Weights of a small autoregressive pixel model: arch transformer_decoder, 22.0 epochs.
Rows from block 7 of a small autoregressive pixel model, named by matrix and row number. Rows with one number belong to one neuron. Each number is 128 + 32 x the weight over its row's rms, rounded and kept within 0 to 255. All counts start at 0. Numbers have three digits each. After the name is the row's rms in percent of the matrix's.
After each neuron's rows are labels from the 100 images, of 14976, where the neuron reaches its highest value: "responds to" is what is common among them. Only what is clearly more common there than usual is listed. The data: pixel-art sprites of 400 made-up characters on tiled backdrops.
# fc1: MLP up (model.blocks.7.mlp.fc1.weight, 384x192), inputs 0-95
# fc2: MLP down (model.blocks.7.mlp.fc2.weight, 192x384, transposed), outputs 0-95

fc1.241 096:125105186072118078072139090130119093105152162138135124104098170134162157116148123125131121065165170194120145130165142177121121052124128147153145097123127114107162143110141087115158169068126144129075132140064143107120128164120085150128099115129143128116089112137098177083118138178099112150
fc2.241 087:177131097101154146132108114060126128173146170106142105116155152131216123134130118101128107090198147172143143119135059071137141100156101111120083136146154078147121155134103157099128133111142096115134089128177132117131156134169127091049144094080189093159172094129114133111065215144126146169
responds to: large

fc1.356 101:171183164116119089132183099169141137146116096104132119075141104169169087120160134137054100178159190079135052133087135084129113122146079198095165094133137112166079081132112162101160087142171122080125116111142061113200112166068128162170136118091137106106100130071182144178162101164155127059
fc2.356 100:125069081164103169105102143083124117174145131102157137167135156076117078132146154194139159085111104169154195129139175106117167154109141090156204148074111110122112139088121135170133102118095163113103169155107102180050107085170202109128171110104106152120113162123102117116129128109103088150
responds to: large; upper right

fc1.248 100:125156142128149119096098136134182126159130114149170138149102180086167124141121092151086139198126202180094162086094152139179032124182112086134089217121107163126100126163157102085165098102108134091151163088061121118138129113145103119169138104111144159161109126138117150168112140120115152136
fc2.248 072:129104136112123126147142115132110077061093131129126149122170108132104130151152169140166172058173054100112127135156161128101205149141137175130181027128113132101117145111101141155141157173152104121109087184181125123130132138105171153135065164134153145129167126085106082070111103168120095101
responds to: large; orange

fc1.74 127:106169178109126096143074109198140107140140160189121133073120174155143098112083118124097189102139131099130110170091144158173147120084145082131084084102096109129127156122177139181132187109121142092086079083123110160128125120140137117126177123081109075076066145080149144121178122119123068145
fc2.74 152:148088104126142129127158152084120128127101105094129131185152068083142162124196126149154068170111140159134143089164117093090123135176106159126171170143165147130125091131096094076138091146117122158166171156127137092114137130116109146139078119176151187170198103170110120146088121124120163118
responds to: upper left

fc1.284 114:120134148097199138111079076124134093105109174103169158141155116142181121093130154099190182062151132100164149128151099071116133074121063135143154118117119127147107097137137099172202109114215133128105125078094103136100122149038114169077125188100140066072102153124152150152118110176113152073
fc2.284 123:134112108077156065117100090115154152074107145065200097168167154201187075149093069135155176145171081101138140123164093112128123166123194143115096140137133123077132149126213158125140147135082111134071128074129109088097186107098061150172120136146096117161123133118082203135143152139163167114
responds to: large

fc1.48 110:084147057147171154145194104105074127110111200112105110128115146145168159155149126176067166115061131120113114109134168101153163116131047151084145099088110145082048099156149111068171117115117098159096139100142108137131109120117154129189129097103102098160100119086168173154127066100130161079
fc2.48 099:142129049119077143059147108132128126184116115105172167106147108186118152140174064109145149117144162130196128113171126136117148164128063163085163131158104133099085091112102133149138077149115083127089095095137140182141120175157212143168118161178096113148159181095124140107114142110182102119
responds to: large; upper left

fc1.119 094:138158143091164129170073130164146105157156100162078131184155068109148118119114083140178137106115176082097134086150110159134117147083081106127097184102111149094147129116164140102125138143079144165097067126148156131100144145194131086071109122115102115163145144120125212096154167116134162087
fc2.119 093:123155105221130103136209174152094118115095188152099185121087167172143140104145146128085091113100079097092125132107170167147093041138139134129074153136163127142111108156085128146133121128122119147087107153123127115111164147088117118134085122161163131100179119108154113134117156124105121136
responds to: large

fc1.244 096:155099133117122152144102127096168112223121117158137164084094151163099113179093113138179152160129173073116114137137086137089098139078101101187104179124060113120107152144156110133136195065064108143163132093154063122138092133091120165107122140140145109152143127094109135102162110106100158074
fc2.244 090:194139055118149096125169130194147168087140191109112156119139102120126170079129105134084120110143085139114089121107087156199110125112161164113103113045096134088127101140137108112138122157135094118150193134159146096185131115121185068115100162145134131102153154139103143110112185159146098113
responds to: large; purple

fc1.108 090:098138094110162127161104110154106086144131173106101182153126094102187113188118144182130151102147066100089129157174146180072120161119149145135114130139109042097142123129153181148215147096146103123179101116167117193118118080112152147108154121192153085190099094075180124153147148105105126127
fc2.108 091:171115120125123083073159104115120199132126084155132125068182156159100151113148139102076153138140116156183150066084118139129157133130108124136123132152136101143053140120148021104143135110133097138130100119183112149185070120073120142110115211121138134162172110107097135137118122084151139220
responds to: large; purple

fc1.87 099:146082129158149130101088097126114183128071134152224131154162147109149104135115110158141164140148205133124167084150125127107157127148158100130142123122114097024149124089202138127196177158144180149117129090103055152095119109146078132150136062100082143159117147106141149115125119107034166138
fc2.87 091:122156097109131143135044060209149112090148110096101166152117049145130119114117089117106107087108158124103152052087133172129159152175129098106116104149118133235164097135126127069139100159147139138186146144171140158141112131118103122178118165077134083085154086170085189114088060126130130067
responds to: large

fc1.374 092:086131109067105202152135127198194086173131143062111124170126116161119087166108116182112153091154145095140144146128173056142145066134133106088120074095156131045103119145159135138169136148141076158121102120092078135103144092095136087103103066184125124183122151092218170141161064105126166173
fc2.374 086:054043169175153149073154193167127114110128143066103102183134174176131142141124170140126119122141117083093095126138184132131188166082154142145144129104114123176107110130155151145119108084130159150152115132123106108129117144074140095163160143103163075163082143068153111147119071165169185133
responds to: large

fc1.37 090:136150160079106136130140114141161112113109112170112110045145121135121151120112053108095197122127151173100097165138166126202186089140142119177132124152098130147185092101188094119165135134115108125126105084065134143096098197088166116136121106137095189129139101147169119133109160152158116131
fc2.37 086:125143116193140115157187092112149176083129143150111149091125120162152086133136143131118109098106143141160199100095120144121115163137113134100061142121123125168042133180086086124139154133098152149102154151153151154187129118155142138100153143181134120089099147137068185131189088125117120156
responds to: large

fc1.197 100:147166089093199103138187128148054119146132124107085126120084185084174124150154076179128068070136124078103110137118162136104163127135138128083132099091137121063125117170192092100172167131200150112098145117140128118133108126182123145108098113190108084159089169127148143137175126169108141137
fc2.197 119:138129182090111089098134156167135115118150086097129139130090144191147161132147134093203155157113137199072133125117135131154123120158100144130170156105075129165082101103047116130133100155100062168147090126099137176066160114087142104131093136096180160166131161130118142097124124093103086140
responds to: large

fc1.135 098:094085117101149150107144141174119067087119097129106156125119102086118130127114136166166178125139068162117120148143109109090168086141126138173146128069151117129132049183115126124150100094146147097102109103111075171112139145030090168069159135140133110140107166040154107094104083147135165137
fc2.135 099:120216097129123123154083134117125120162157160101086150114153155098129102148121126166070082110080162120100182127147119165106119150123128116134188114147124132091131167080178075141096129164132107130189118091145109198107133106145163152188126086112174117091163130165098170136091130151121115173
responds to: large

fc1.140 116:158129065062142133149124116170150120093139190124105150098131134151101132137165138096101186080087168169100082122179160114127091160105114130146089093109117105131126073135111109106193165113142131151139072125140132135146071152129143138161069151148132087178146132080171171175181068126152071174
fc2.140 116:107143116116166065142129095099163150073175141038188122089147212134114108125089133141114136105133127160136094127121132099126119129110179112143112121135143139101143143147197121075154163206091122155129084087122084109126092091145088149103101144196136067134107146112094193144152117137133124160
responds to: large

fc1.112 096:130095100103135142122154039118135111165139082125114144126150137094113105146137086126181081106147150108108115066081128141126140115166154165143146144110107153098079123136171126120168091132127131068109067148086150127126117108114145130105194152164174100102156156121126134198140126121193116201
fc2.112 095:147124120124113132135102154147087133131139168118110142129103114172163165082137136112099185118086137157141101201113079099162089113138118080137140152103145093200152123165074164078090168079144092205155165114168091191173150144153137138174117036099110169162131085092135111066132123160095142059
responds to: large; brown

fc1.187 102:167109121167148055108206126174150096069101138126145145153110115072105103099122143127105103155146138098111152093141112086104130072132041069139146123183173115119092109124108099176119131107181157088097133097118148098099076123101155154145121123076104106083172113132177160091111080175104142139
fc2.187 095:114124107116191148131097098120155149128160139153088124112132146164150102162085112127123205170119166132145186135144118126146109216081209175113157113048065102161173130111171103160148150141099084142125163131162121164125132099119117143120085113136148147141123142121063078121119099121114111120
responds to: large

fc1.245 109:162131152099169107139086116193219136121127114156159199142129140125204098121110101151103072175131136149131070103141135128170122160084157116091126152084137146084122097093146154132119067097149101139081170089111099176118144128155152152164105102171102098126136152057162145110097147139164131072
fc2.245 106:172104176067137092129104132167183133202100188126133151114139153079155111111140107086111107110134138115156118153174114093146133142114152168117126145154110145110125080087112148165127110051123101120122160122052136177103150153164139104140123168137116140109149082118146086142135179099180113119
responds to: large

fc1.81 111:197099138070129148154105036107115163072106085172163152133073138051237067122107073146146155148092142138112071119167130152143076156110118131174121123090127166096138121149165138143149122106115143123179123111138080153116128143159152192145140164143078135141119143081155181122148137159123086062
fc2.81 109:056152103157149174158164180168114087156159176088130127161177073182026185127151145108116103109175118133139130130072168136124157099134137111117121133109118112135089123149139106131118145082168137145085118132100159099160115128106107129162110090127167114162145140136150089110147128102136167218
responds to: large

fc1.372 093:088110134171151112091177161096147090068151062141080136114146141096166176126142083203118073097128188095091083146101183132117148189126091146097149127131078130092085136137156095147179140152159119122131157100137174200144153135131090123099089083145139064147056205109141179138147131164078091107
fc2.372 095:152190037122124110156089113168123188229109179079136088089104146122109132160133125139074175101147153095178117103192141146159134103081157117130135147153164102137169163100091119108094125094134130141140128118152134065086106098158136137192146126143136154085163088158096069108161119112181158141
responds to: large

fc1.157 100:089151125100124134132123156117121155126082168126199151133163164137078059119127094134137128143171181153138117164173124100127127113134144179120156103056079123074096135139219130205117126114192138113118130154092132169187150140091137152120060076124058144181160138102157132154152137109103154153
fc2.157 096:146118209118132168104111168084119115145123085129150173156136186124124114142175129131137154139158144143118136175146127112081123123121145139130139075087115119148116191175083149107122092209201128135139110163146170115171126130072139137075074059142062091147123080167048090129095127075118215163
responds to: upper left

fc1.60 117:130167062176149110142164045085154147145173128173161148090189141172109122161102155136078172164117116146154085087098119149148139182113081128124190100108122171138119105158122095076148127139154061138087099102066153124097124200115112196175114086116095052100133138087108118112075189199104136152
fc2.60 110:105104136202111179110130071119246137110147070125139167148147128170064126150117123103138140119130111153136133141154171123165136126142120126095139123101111140056137149131104084086147084145132053109169175116106131138061110149185109141156125083117146077147149136073078120103081166110144066142
responds to: upper left

fc1.242 100:095137149076128087141124098076175082114174131128112132112152154066145092128142040182091186066117116117098029107132186153116140096156126150123178122141114103140157136176131106070087105152143073131150109063127082171053137117141125147149142145174144107112077153098137134147151086219149143166
fc2.242 095:128131080173173169118056155144125149171088137154167111197120120172159119105122209145165129161168137073139189137124140106105101144083109138137059111099171152115098080054096163118110101088147146142146108145133093129159114135115165076134170086186113157109115121112159084165128147120124116111
responds to: large

fc1.301 102:128110103104123125130184106171121185171107106134124113127122118119135120111092046148128112160169164112089070147075109104094125119104106147118175098064124147180095144113198100143106092069134185139108176143111096168135178145178117119150115160135104142164119127088147130133105167100152138106
fc2.301 095:115079141128136099084172127160103142115161138093133059108139145090127179095086116164118121099113090162126107115115150156150097044110156122204166114154095134139179135125175074106165111133049154104092124116093074146130186128176156105149141096116130138119147132146166178171146155159128139146
responds to: upper left

fc1.57 114:155070085069174146136182122097136087163037157143193197142124190161137113162127153122147129166129137139163061106109092093120128189108125163104142139093130148091122129175160156183123085089174161100146056082089121151125148120073138153147091120115118112161141144068158144182119124161081110111
fc2.57 100:193115191114054109118119099171137069093159100140111040145101083140108140126158176190066105176137158158152141174137132116114128092120155177086121121127119133157079137202078098122121095157113073126147124105147164124087121111141101116161111154083184122121062119126086126139135152134123092158
responds to: upper left